Weights of a small sound classifier: widths [192, 192, 192].
Rows from block 3 of a small sound classifier, named by matrix and row number. Rows with one number belong to one channel. Each number is 500 + 40 x the weight over its row's rms, rounded and kept within 0 to 999. All counts start at 0. Numbers have three digits each.
After each channel's rows are labels from the 100 clips, of 14976, where the channel reaches its highest value: "strongest on" is what is common among them. Only what is clearly more common there than usual is listed. The data: simulated sounds of rotating machines with and without faults.
# convs0: first width-9 conv (model.blocks.3.convs.0.weight, 192x192x9, each kernel summed), inputs 96-191
# convs1: second width-9 conv (model.blocks.3.convs.1.weight, 192x192x9, transposed, each kernel summed), outputs 96-191

convs0.166:511486478420563482448487487462549456537528568472547468475578526493490504439549493488484468473570554479474520489424466385513506498497484558475489540522503496548433507458481511474531511505516534488485513438452517542476539469474419494469518491458487481491467457418430490543504535457436539524
convs1.166:558429496446451541530572457483529518568459497553463416549512482490511514494548538471518486515517448454496486532509462546448442492415526524498491457546491569459515547552520512510477461513552513482498541548482485481535595456512446592467526454562422508537462547414504499535544424509441495533
strongest on: grinding; fan; rattle

convs0.101:480427555521540506562534476549545431463542422537541510461540496477548528498441538518498464535478535508478573445487498450481495489544495478499513495438500517477573436478479490521509400503501485444446494484504449496545518476519542435523559443500460495491487502448527454422491432425465433510
convs1.101:529448577587565505465479503432453544515495500490513509557506452492529521460519570501478478503434452515484485527585474474461499460470450480497459524452443550450515527415519508554477545504525506495521460467493489539506470490586540503507500439593432491580556554505514568502475475549475503530
strongest on: reverberation; text has "room"; text has "reverberant"; conveyor

convs0.175:494416494550590533569522506558478472519552460476489491472495507512571497499523510507507525486514549531503536471434542466540546480420497492487551491510504471486504494530494491515473450480482513471475586431477547502481531478492499425411510512488513484542481540483455508487484507337486561525
convs1.175:506496587555504497505489550456568494547403528462526474553486437525465522476539517488560520466537540507547493508559522494475410439473504499558453497505510516474473429491525483550490448442520492460479484490511501532516431480456571455510438487541486471458409611460551499486548457367465522478
strongest on: speed: slow; piston engine

convs0.169:515423471476494503433497602509496518564462560495462503503552440516512527527550558503460473568521550522514542500560470492486462519647488559493494544578504522518479484535520514536502491450549412504518514515544510516498431496454463506498457527507526505505480530484518458555549454475561461466
convs1.169:498510458531499494550507401497508510480539405505459525488526485440483441543508488489423496568442499568484493559581459570538523521582437496379531502554431523415486533519429484521508467517506526472537464489512521485514471447479540488457543509518470566527527478526492432510460537510597534424
strongest on: piston engine; conveyor

convs0.65:524530449533546470518445445508455484521565539550551555514497478524468408470620499478452541486485519501526461504543462541469537525524493532497533536559487486510595577551483549460496462514563549613505475479438424505512521455458488565440499523509484465496505538532510488465516523535563505526
convs1.65:475482481541449494502482522480584461474516545492545558501494474480453525495524489596414513466519487612552490554463536448558485412475538535509520488465476500545476457439554433564509499530508480485435432435539567559517572455488577496557418548505555538467399498515510486547538521466453500464
strongest on: reverberation; text has "room"; text has "reverberant"

convs0.161:444483544520473519570524541513485495478552496508503553494403434518488488483508531505530505561425454478475550560513473491489494489528521490494546452490539515457489488506497502514476518546490480610517547479548540521479467492540517471531528629470539551460503565556505519478467486515597467477
convs1.161:459564541536493484449440492463469512452469506548566444470540473479488562426552476500467537535514488502552483449494446440519484430588382480494466509483490508473510481503498503483461462514520552496475437459437415485490467515516508447511483491449463501439532398526549512500484536549447520459
strongest on: slowing down; clipping; text has "clipped"

convs0.185:447548457496517453537497555469449513524532472559512547440479476562519496513491493510496504577488516575463555481494492499493475527480443520494544473508505553540470429443505519487493492499452461588453536539514498517452495463551535428451578546408588454503489508528523427455463435534527480539
convs1.185:526508457410561515501513501487570529468546495463442477456530468452472440456475533486497501469589424547446504465409483579489524542541520487483483509537501457523490439475514492542528550452513442483474436478498489501494541461517539504488443482433506475455462470499451548491518533473461472550
strongest on: speed: slow; text has "room"; text has "reverberant"; conveyor

convs0.12:446468489485483463512455482503514512472496475508534529545511500300508468501458486504459457482508528440491460489421456569489459511586354503494502511490479517453563555495475529448529501499475514517483477462499533484568529571464497548481564430498484478478521532461477462496481526522395527521
convs1.12:490529475529499467510522466567490490429503504509544506527518488405462516457493539535393468421464528435472493519505430535561550529528420537482529489516545532375492586475484432420519529529470459590467566481563483420473465487503494483484475451475466553456512512470486549471473572496527484476
strongest on: gearbox

convs0.100:484458494465480535417426492429495400532527559467527453509537475464481477404535497518455532374521471532541443505456464470510517459480528514540485428523468492527450528511472475493482534536472545500461525447460498476398479452521451503509520450479517490474474513500510490496489526459502550468
convs1.100:546513540460510497529542514513567505563488552557513432470519507543558467516479523501493506499544447474457515520442537598458403525484502475496511497533526512526489467492532549504522478478562495494455488519495488527474541488485475607442447450562507502494435516443456551502470406516482457549
strongest on: conveyor; speed: slow

convs0.106:465578509512575514469521499497574454533567532484453537518483530531503512485525528514506570437493505519548448580505521436501489521507527464479481520536483564543510525566529493562519414512547426521492522482526465486512457445479540531467511577553548525490428488619488534478540507523602517569
convs1.106:468477501523410516538492468506525477461474441483565501448457544449466568570503440519488453581466504531592516545493549453537461509438428537538534496477519480432507478500490536461475521514472521510478469553493471471460545533453454463454453524532574511448503519488505491533521555474500484467
strongest on: slowing down

convs0.74:464420473497486572519446449484543440458500491421502490453526513431522476451451462463492530442513536455479446503517519539521505509557539488538541460562484495486550470496539424507471492518416554429587503414505487459427465482528433521439509463528471522503514553468508486492422561486433503446
convs1.74:512543502475560493476542502570554539537518489531534498502523499429560476568484497472497441460552521421459503567484488568481572523470478463515498521565505518511502459549498564471575522554505499486455485490546499496492496475471397569469608454506481490533485472414513513535473457521493424549
strongest on: conveyor; speed: slow; bearing knock

convs0.104:538501541449531525476447452540480509476507521469469519511413477415492479458489493528440471425473457539512599473430496542565512469552492499555497412536452474445475557510484529467485473493473525546487390452471472536462521514481533548421476418425477482491504517526444482522522504505457546544
convs1.104:518528514534478484522541533553523522491478510532559428519492501393470496471472554508489516454506474503521490464479436497505482503524395480504512497543555491478502494456543424473576539504548458556491496511484454467481537468533608538465425485475495516415456479485483535489467495466525515537
strongest on: reverberation; text has "room"; text has "reverberant"; grinding

convs0.59:452565490544523483433482532549536466475493561484511493502452510445497475485516483504464519428442492501520388527485486421547444501507508480479432463487465565513473585466578431493560489491573485566482580513555516502470508491484469465529474556565484462512466464600485526532494500535573520501
convs1.59:479510500549451510503467453517521496495467443504607531467461548530478574575490444512503415537475547541556511537436539481546507538461495531524530517511544487485529480504432504401478516500454523517518460538492510481452583529460461501468476582520586501426537476583487514560495525465488480465
strongest on: turbine

convs0.64:535468504474491534526461505438512474515508570477485460532506461475526564510524490524549482482518467514468488569527513447489508473330455539528472466519492509525410447460446455510477499540519522442421428574535499508483499496523407500489499453524469528464461514529507450483497472472491487454
convs1.64:427489536550465469488485508466481500529509516425519451456495516582507542498516501521559458561408475482494499564468522477470380474416548507478509481497479478549480459545568537448466502538513530467515455455483494502543564532507481453530438535439597446517538494534433520425540450541437553527
strongest on: rattle

convs0.51:531527495503445491466437543554495453433420456460484499555526489506456519490458513526532588486501463520513469472539452519450491533525524444517472453488551560466537531485565488460540548509510508569350530496471452478485501500521591500460473531504459485531459531514475490547549498496532532496
convs1.51:524491518542413492505515485530418532479556498478475559513508464482527496520444560547421572487474484421501479432431512517508472450518500453521483496526539473508489479450491456459489468553480411521524507461508491521464517453460558526470451506496473524512476459527475518499416484443503480496
strongest on: reverberation; text has "room"; text has "reverberant"; grinding

convs0.187:489446456450450463424493564505488449579481564499431477475534525479527515468535521512439521517493571497526424536573456467546480502567512557535443538558481526530398536552551479524550469518521414546483560491518442543487508500463434517534491466509555437501485555499534487590571508470539545511
convs1.187:484499447490476493567510410504467484501512407543469542486510491456465449578484482534450480540451497531462508531541487550528552528572444546415520487532449513426500496522391498464507467539495539469546489508500485497524530410487503450454490541516522538496493519538477482525498521501595511432
strongest on: conveyor; piston engine

convs0.105:502506488427493479474457461471494422475496501563538484439583510496504514448532418448517549470552547507478464519484465496512523495438441549424471528510516519471439528457493461562489417490423501602425520451466526499506477431466427549457523443456493503444486473451463444507519523483468537556
convs1.105:576446461449477487500536481472574490598472493477467418469513517469487517526572537473447512515458422449515473480462525581506480562469507513501501483487543550457493541519507523580463527542539440473486558531497477477514500506506467578451543441512462553553396554499475555587531461561533479530
strongest on: fan

convs0.50:484530519481450480429494502488453421424501539493496437491524565514522512465473541464539552409542443512615386470438529489466537518431531518531451550512516510513474464507506539471540550493522568508489422454468482521455573518484557541543479510469459482450488445546473492566508564551500525516
convs1.50:620483477448520504506490535493505486527470478519519533461502485505510470466526462501503481511549404523454476437457502577481535520413547500531514475534555438480499505497486510500479503493523429533468556527542502498490466458389458563467526462507447495519510565455492464510449469447476385467
strongest on: pump

convs0.2:492519502429510465472474475496552486498479491535524484439520511510495486521483426473507480491512594586497494454509391492543524589443415499420543536494517500460446590484528430524512530542466474550445444475558447492459507461482457531377507566496502531464535494495523455426569529479499530538
convs1.2:562517494522427544495481548456494490554554525488479400520502525514495492434539511474517561467471466452533486462510477496499477541503480440540472493482484543564483515489572481548513511522560463506468552436502506441522521541497500535527409515457503431449392478485478461510541569498466507490
strongest on: grinding

convs0.20:536467518541460545528494551472537488478515568515513442534431517418542619522523510557531498436521470515495495410479525393448486538402457459525470485449506545550500500541454475493475493496496554460529454527504583525537444487556510522520524402565513580502530523478466538484546438495442491516
convs1.20:502529547566489490473508555450450480500444507486513514508477512577498543442540490465544490524506497487533507437522520464562465446428539519482502506499523460580508522498478533514437462505531551452487553516462549500524464589457476494513472380543427447456551471472533508479431439572525584452
strongest on: speed: medium; piston engine

convs0.25:515546483543479470516508439450494491482548436499490503530496518520522455529447563435483496489528495466474476519557546558504520512495376549463501440533531533453545521492406476461516497420509543539518339549562513475533533504462474507498523539501540463465510496482408502542500556525506484510
convs1.25:464508523514489493506481393445468523416544413508479470406462510538507556512468445507483487499503554506557490549412481425508480488566522553509552518488447425450492474513490490445483477506491486563477417471489516424469456500484483424503511609452544533462443475664512551502473518534525517507
strongest on: fan

convs0.103:508561548499440535487481584560498515481541505554470521493485551439472521521490508503524457457472470485542458483446536461486520506468572524549399463487524526494459456548558516460568536508499526426508512513498444553480556536531490452471529497495430508460485471535436433539546480509531538513
convs1.103:503456488454464488482401536504526490548461511606528519491507453483474534552461422556522451483533496536518473472486484444469452438454483451508493516557547437513498501501478501427462444552505473515449525555490485583459558524506463513440500508509459449464544524475477442546493504473414421461
strongest on: speeding up; piston engine

convs0.110:429406467543462527534521552520473444469412513517536540483493467515478451522476530522441532510482526551504452468492495537514592459507512449481550553411505481561529539569464472470488519528500514470476509488486550446486497503473506478474542434451487497503463496558598537529521557361485585489
convs1.110:528486506607499468520453470460549479480539556490453486517511484464492518461508566595454618484480530462480504483529492519504482416551408510502538463518475530499504512522524409537505502511494497512498462455515576489477493486500621463574479549514506541423392502476494527421532493441574535495
strongest on: state: faulty; speed: slow; grinding; imbalance

convs0.189:526431524452479442572494541456457498448513458543526503514520427480488441539435478461480503516478504541466546502587499531482571476534495473454573508462516481522610473523484502481548528530422530368502448528526501464507491524462523509469598484424501510499487465483556428503451469473471507452
convs1.189:528491506531516482506448475473520490468547606444449452512527473475530482493517568515445603504473505496475488501506499523526512441592436520489466464459472499509492525507488447547459483511504452469458477465512536522475484518504612485546501495524495537515451482519487551460564527485542520491
strongest on: speed: slow; grinding; fan

convs0.165:527528492554509528456524472478445477489472498478512478503460499536512478457483436448421471489474527524532511452564501469536480486434419498506508520465554430493410548560526537468493517522457461552497475450562482454471562467531529518489476573478556534458408451503435494458522537526556496462
convs1.165:449501483568450469532482570582505477459533497483541498553468513562491491506457564486547445505482488486472507457437565450534505442519522497480525511492575455548512516410533480481545540404548510529431452483484479479573481513485536449579417561520588463478450464561508573470552500412423538523
strongest on: conveyor

convs0.14:466446491531510546503520540453474439483517550492493559530472555579461483520516517514475528505424462417517422554525450462544558495531536477461485467449534471565510549542467470476499499510544431476500437519474486507462487519452534499541509568534534523475408481557494520471492529575575515570
convs1.14:464496456519437486510454533549583474450542548514543504500480507439480471539462502566448498534488550507535505493502536518543467509549397537532542488525595531448514516466538506447506535520461517541480451517521499438467496510489488433495481602519563539389461495509508508515485617497482484461
strongest on: fan

convs0.13:553523530487409515452517457443457479461457549515510518505442503522467491472436523485502501442450464429496404503501484491478539528489498503414475455511494435524466506496388534465417533544508546507487434494476512447441446491490509463550472450522505531477470430495453536548524485463471486467
convs1.13:514479551516495481511455564464552475502524549531585492449508489504503534540471439511533495556534450441507510525465584564469438485486533581448500488503522491559532433454581505485559558502536452503442420459513483486538531482467473531443458510551487481441481521568499493480418528517484472485
strongest on: gearbox

convs0.80:497507500515502491548450489535540417477507423538473450463515536460514508433526507460506522465536531539501460548434520518557481517440513520438502545515467473475527532508487459531470530501447448476474484460513478443463490514571454575509538543556483463413572535521525537475542556470482544546
convs1.80:570471491425434508448496513517448506526528567461490528447520500442557465509437483482441573485565486446493476427427541462449478564440538482544489520503518494520483482525524532537521555555408537532498518538448434482490526463516494474516493496465480434560377509475522487553483510470514447508
strongest on: speed: slow; piston engine

convs0.85:546469536476505430452521518401517498521584521537517463515448540459516499463501503519498473504506507517473512503501511438456496487366428509464506500569545485560502494529456490453506444556511579486486490530491545476455522452473455468510513441537529575476526461404472501489500469474475495447
convs1.85:518483588491500515470496545452466492496449546419475459504507531555543485459553545485556503518531486474568519528494505526445390465429558540469489465463531488565480500508498537540482471476564519473440511491501525486554471555478549524573449427497483451485515540449491515473569405562487569495
strongest on: speed: medium; piston engine

convs0.57:453503480527500473513523512459472479525498490526518485556539512457477457501477514499510545416582489571467418531520468507529518513502515489514521465535483472502513616495480520489500494480458548574585566487549534518478516614518536481501508498496574400489459463549524582472506524404451486477
convs1.57:511542455478565459548571496528485480519451447557511511460504529548533498509483483498499526471638524473479516400471527533482513493463540584477528508557501491454489445489540540493522534485501472508491559498530495468458409457465472575498497501509530537529442498448468560486431425440524442535
strongest on: text has "room"; text has "reverberant"; speed: slow; conveyor

convs0.131:449498448465505509474517541497512521534442515484506428490480437484471555513504547532483484445486519453542435449534445403483512534548538495548426510428501453447554605538472502565529570490477506531483488545508529493545527527434532506549581532492537408472467511592488486561474400526519484548
convs1.131:493521558512546554545452501487454479455535517573519476534488544512541524477424476502559534587505512580476516516534576538513524494532359553490500477458489498519512549498545520568473461527516543483592462535490517513478460496527528494567536476539482559468509412528500525503453527468552589458
strongest on: speed: slow; conveyor; rattle; machine: fan

convs0.58:535515493521555528466543452445539443467478542439435461480457466528571513521476461495523491508501515465526501539495518469506469572458431493522496455498514535537490437439484506458483467515552501571467486487523518480504417561505466451572517488581460499400509451521470466450409500453503494474
convs1.58:490480510511430518496497513502455487457490473449502539531531523523516488465504509425536389504480462520596499574492536471478462486495501457465452542523530446478504470398505550472435504490536543451567475511515571500518516560426474475556460479468521459454554484499501503533594462530508518480
strongest on: fan

convs0.172:503437549504533538490502520471500533512541545482493493478476489491475502540499455542442417464393502502489494511497594469531480468463516516477520466503489423489410469480471466559507542485472509452499574543550495566444519578453447421500520509453504519466489460494487546509433488540460488484
convs1.172:502489558568520523416471544451501519540493545491517452548468554583485531520537491533528507485450486515554493559500491475473473472479465510470496472493490479547505490488563492511503419506478503442520501466497488466440564561471466462478495548514520476469462523528468470500546438550452506477
strongest on: grinding

convs0.17:451450473521463451545466389486535539532505435499458513482535497516496478498477484502458499515580480485490534515433507527471495513530385497492509485557496488410563469503322505478532438458436500495533319476511526506547555469464480545495482507496490486462470541524459483511490508469507494494
convs1.17:519531494485481500501520348375545499470526392515486478392485528475502531470487482496457486406466513449515495568472453487482463564542517473484505513508444509435491473554525475431512481642418507580505427444522498429438509473493494455533524551485526522468478526573402532491506508503551502533
strongest on: text has "speed"; speed: medium

convs0.159:392490512513553492540465523453496489517557502462537446427453518474566395421468520405499518444523528554523388529434465443470499553593501548463468523512488510453667506508489453534486497491481537476524479504495529436449519486495504525439516501497516472490469502515483496500479502409465481502
convs1.159:541490502522522507460475480502584489498521466557502500499540535495555470521497461443476503512553532529520519551513520538494523518517515461483515533520507588494473456540507561586520512524455483459477507525529506491519413419475466505557577478484568526564418498492505493631511508491540477501
strongest on: speed: slow; piston engine

convs0.9:448481432512527530508529498482488509456473461457530440443449471513517494476467475486502501510499546483457442450498503462575532519497538490458505535437461506545520489479461461504570478459434524504503412555548476484462479536532480495534533521505445498516483435534430535470482470570424490514
convs1.9:489509481520560527462495562497490511465512523453504506519513557544538496491494481537487544482500527468512517475433624476463521483478480446476516506406503457550523464443532541501475481557461459483499405495502496517394495572521458540490537557474489508466442463532455483510404518467436497493
strongest on: fan

convs0.153:546547544504610490465515528480521470546560515448527499523513570513515447486555470467415481479521513538519538592529491476469427546537478510419488595536510580460552485471545497530537477521611443422472521531478473460484489468473496499396449494564474548495427442515485462519540494449547510501
convs1.153:487409476585503492526514491525519462479526440447588568506499510476473531583472497479510427586420516566519504599474544463527479479415514425504522514513439525496495456495462469519501574548482511515505470525516498461475563496466552537465469533533525485525546518529473522586538501474488481514
strongest on: speeding up; electric motor

convs0.116:529530442437526527512480487480506488500484494511448524490555465473559525502465510448476397516449481535491477564586516527534500534408461583382513547547552516538450518559510443510472521542519452423508498432492491492452538476459475472514481478496533580459491518480591436499411535504473466487
convs1.116:458499468476418473468526466478510525562474497464440479453515500526519465541583544454442426502492446488486486535478451458458525538476520467557483465480450439522485514501463544430467511468480561483504496493503469493531444568522538522490527478456442371593478503411504505455604463514554461534
strongest on: piston engine

convs0.178:485451470477428479456546459476455489454456435488522438468543512532503422485482525515562539503541479531501514479500471493526544484597531506519526531556510437448575492519489488509446503512455562498587490447526482433496459495583598520471492445467506505503494531454517522553448462402476452474
convs1.178:560495507491479513505477516423493500504524481453485504515524517459598464587448523473503545499485522484536497409540502524513521520459537415452480534504451571548491479537527534526564550522518479431518500519537491497482405458485507540575568462562467581579465532482512452495450501427523498502
strongest on: speed: fast; fan; pump

convs0.10:555461494539487536510564482495478485477433466484562475518540500503511516486510485508553583551556477579500545466539532490561531471519553491517516556520563456420601493535505516559494477523451564544551532523547527478544478509574647520447494508497478547502495514498515536552490468414478451464
convs1.10:547492492527481511484489493442476512481544458418510541539486477462560484541432549480523543555458540494533483436524522470511481487409505426505517533459458526549506500486509505526535564478511478470508510536513524472449418487496548500549493449608471571582460513456497485486480458394500527551
strongest on: speed: fast; fan

convs0.132:521522540578497507503488478550462454507522399512474456460524483507478449401503462533554492435442490516509496455490546474535485494525534549549496418497495569550493482422569492457540539434514487482475413483558469481430504500539502429512562521521502463517470465534436462582536433563511493478
convs1.132:525518463476505480519458505548470499512527532511481522534461490453481413512515510521500493473513608527482505478517465484532481501485532450583551518557566478529494538434498481482516491427489511449520519547472524528409575500529559475542482475523551566494510480536473484576532538428454505416
strongest on: conveyor

convs0.43:523522461517512503452499446470523449476463405490499436542595519499419535457518484468473422456510567472522466510567434467558520534458459507497530571463466467535460563548511477526491525456523473536494474479485484485503526542502511451533483441514534469420536507429449485443501521484494478521
convs1.43:486490486562468528556463541490488460555498448498560521600459461518566445605455503553481477551503453532450472501547564540462513466446495534481488487425472550488519604461521526498538548434551519503585585575505519485509398468541484542440546505557421442529442487533478514473420479484495486470
strongest on: reverberation; text has "room"; text has "reverberant"; pump

convs0.73:488516525519482453471493593558455488495527549508513415476554528466485516492471491509507435515549507514485488518471551481491497487473557467543425544544590532518485491490529518480559501584410603458477536466454508495494533473541509505557467526480437493527554497488480526565514516451525524449
convs1.73:547452465486529492527514456443486512512422485561462518531540520503464409445539500452519487413582514530490470450537482433395507484422530490572485500522480479495498467489536484525514435465514506462450567509499544465483469487499482519530490423520472495527494503397437436580571457514485515474
strongest on: piston engine

convs0.8:477466524523562559504485496531511543468483421514504523510515384419537491519550480515474498452460510573489500504479496494537510441504532595540483462501473462538527414478488481502474529510489484477547421530504552571467541487519502457514527479508485483495585500572566553392494477468467520458
convs1.8:508534528463507497438502512530556520474486538567448483437502495431434514434451525466511527464504470586461504439458528485492467519559561501520451478522538479484479584518538461547533547473471448502451530462465464423496509456464550524530484497500556496438450428445433518510550443464490459549
strongest on: state: faulty; rattle

convs0.79:538517455472476489480504375426536505492461472517452459491500515506504451502490534441487421451554473486467486505475566428468476567525451447505524514542482515509547439518485505543476507524551588487491497512558485502443500545445470472552469530513464499534456470443486466573442490517483488501
convs1.79:517559461444568543513564428446516534503515444476428524490484492440580441494527481453442490504536513472520493534492494499417504503472557496517531484485475454487505467503444552457554455599518535524495490508520509515513462478514494586512543466512442515571521502464487470483504487520555513471
strongest on: piston engine; speed: slow

convs0.137:549538536524526481567473512560526507473448487463527495559480493397537540483475475501484505482530492519553483512441512487465434504528428484471462554408490585415529516462529479462518502483508506472471506545501507480562496525481542494476467407519453565522527464502466521469533489503459498514
convs1.137:505469479613473481486506530526480474480529493431574520498465493428488561511446550490484435488380517483510494514492493442546507500417493428493562545509555513509502564462480436435492576492449510569535535506514527428464500494499516502472431451570472504470530511507484581508441484513471508524
strongest on: turbine

convs0.179:543369515501455505509511419453467531517474472498453500501531501570500492533450494506484514539524463478516472524507500522493518506379475526514503431532487399499464467463357467505443528495428523499515379508502507513458499487507500556495467498501502506495485524521461541492514525394523510482
convs1.179:475514488520469465501535487330522496499519489508533464383477506506496542516509450513553484445454531427541492485495525457452467494499544481503487497476433519534506343528549446442555499577460508517481339436485526441468484458495444439474487608504490443452432571575479454481494522430470488540
strongest on: fan

convs0.70:482487455468577510478445502524562446474530492434532458535490427506484552447500520474487533444493528516475493546508455483498513496501502462432474490483535549471470594578530506536493458533433487583579485486523476491470494454490440528443475576569487546426539491529526516487497555536489509427
convs1.70:538512519430463483476474448541523469493515529532490508427524533502554496506449515485477514520511538476492493519444491532496449535577476419522508503481491520519519567422534491509491551489484504504474458517474500490528530453480557567454530542496588503479448460530475505510515425541466508554
strongest on: reverberation; text has "reverberant"; text has "room"; conveyor

convs0.149:491510427505515544469481485491552454487437509472426469451472479478524497467488517514523523523464578505454502443600484491505481502517454471502522468541530452528434504454521474539544560458458444536565459442563528472504446558505440541468514496526476524447560499511495482465474539493492521490
convs1.149:505494511500451497494520470537507495531562467515440485553503540563483471473525541422531439473424513492500508490536532466513539523511476484569492504490496513506476511511436599481469475485480516483612492511504547482529462512399465503498541514471413473470498445467488516526544520539484495468
strongest on: fan

convs0.162:462496485470527512532452535527604430486512528498445456475483563481555544454465465435512465501545527531536530527422553514539513564461534495475501442552500571475473449554500441476469432457456517458480491500484462569473467505474371510484534507581524518499559528508522538498505540462551558561
convs1.162:520442487437559497507495475470490512534539522547450442406486514482550423443441476479513500492591432482425488529440551523426473528480488514508527510546501422500486405533520544521535508553488502450438481498465489503535469465488481514485501505428587468460469479522483483574552456508443471550
strongest on: speed: slow; conveyor; rattle

convs0.177:492506510464491562467561622531491483474567480522569452537479437502522454515508466485486509539521509548530576495518487519541490445458469541501539483509513438423442545453544496549472530482404524523567551463550469582498536473533504491503503659452514571504505450551419541513437499486551531538
convs1.177:480492499555496495465523466524474537466477528505509443488434461520479475502496497483534473547526524515501466525489495435433544454544500473528496487514562485562495520428450489461562500384528452513421473506451477472481451521534566466478473527473528563463455512558532542496472482478384521564
strongest on: grinding; rattle

convs0.123:544407465449564566536481452528497446504517533508462475497504521507479516495491478526546523475427564506439453507550471503505434434528524535473493467499480533490547469499509520531517439479425446399513508535462538510525460502427452543430469497555473466432537498500496441434475456463391486486
convs1.123:478442462487573522464465464502533504534523501481490550452490521512449461544501452504572449534464518494442493486539558475481497473472431488477422510488537524461489578549493480501377512525422523452521498571521540484524439490525472460477540446483581510492493460528519510555557481597511514534
strongest on: grinding; fan; rattle

convs0.33:551418502517464487524498371479492523511478452494457473485522499540514525498463499505481498520571476453521496529487484493474507523437428505534477441536489443425491461502297503472476505498447540520505311483502506490516537479497487554500462500493487504487474524513457506497491494420519502477
convs1.33:503553512505497480509535435304515488497525415484514466416476496483505563472505484512520473420447514389500503542505493463470462533506548461467479509473402533512509432548573482433549473638448509557503365415492505476447478470511489443541495571531505473482506551581444508468520487446494490534
strongest on: pump

convs0.46:543451535531496529542534480508470514466431469478562464521547491481538504493501490506545561533534503568501600475521511498582552465545538508503531555495558475440568454516501514532491499536475551521529483504574513435499437520574621519439510509498485521526490504481558536527507452428455446481
convs1.46:558482501543517497486505509482472502473556495429487540555514495460596483509441577489511539534467495495488481453532509481542511486438512439462504545467455547549518507490516510537536583462522467497505526508512511473482409460518547521541487461601466556584447495463502516484478479405527526546
strongest on: speed: fast; fan; muffled (low-pass)

convs0.72:545599473463514528456524471477550441466540465482520483475448510512528477469464587477506508445495450454566428560561486482482524530484479542474462452446489476496436604549422543455501495501587525589478438515517458494499540517463508490545499541505535526489458435573401533504498505512578489505
convs1.72:483522451470462518546491545464464459439486475513582483451476501513502502547472431520476490565498542552559529485485549476523505532508496523441579473476525508490527478481573554448503512516522478513485426506466444512458460519509456485453501554553502551489565491591544524579480495466448471471
strongest on: piston engine

convs0.26:589484511490436500485490439490442546472502432534449454471457479521549506524438486500518473489476475503539447539493455488455557510343466512480500400525488414515401509492408488498496537543507513499471420537507532459460498488491448515497488471490508530502453438460473555482506505431490526470
convs1.26:482520532510489447517524507377506473512508487445448473489503531534514502460520551515584513467491495397515513517505483456424415457492603464487462479450455498557494439488596472460521505516526485518477416425478516477541470480499515465545470529486549441448516542547553479416567493479510562528
strongest on: piston engine

convs0.142:597461564542534544580515453564458485469423453453545484548528493451570502475506516494518562527563504554524559522543499509554499493531478512448496560415525548409556466519489499497462510518514544526496469514551508439528475553531623506436501496504461536527505510533501541514528460465468497503
convs1.142:536492503586501475512538509502467493445552494435516557540485481464533528491433588502483473493413515476457483470504513433549539496441497446466545541471496506530522525463489474469522571477467482575510524474517512445452421484534533499522456486592460517518510472510505581453446470399501521558
strongest on: speeding up; gearbox

convs0.98:459524517527483537474495549526457533557580533521456531460481523492496496540538454493502403525449500474403499429503539504490469513411544461559480473495510507540432523464546479516527534534467461484445611520458515531417534489481349476562571507443537530505515544463560473481526483533492523475
convs1.98:455514489432519483493492477516487507522414509573498494493508510516413509494591432517510469455550457514519496508487468513488496513534497547545491474528482445517501464510493479468485443498469508417493497522475509542500605500492450491472505524435515500452521502477521455504549533544447504439
strongest on: rattle; electric motor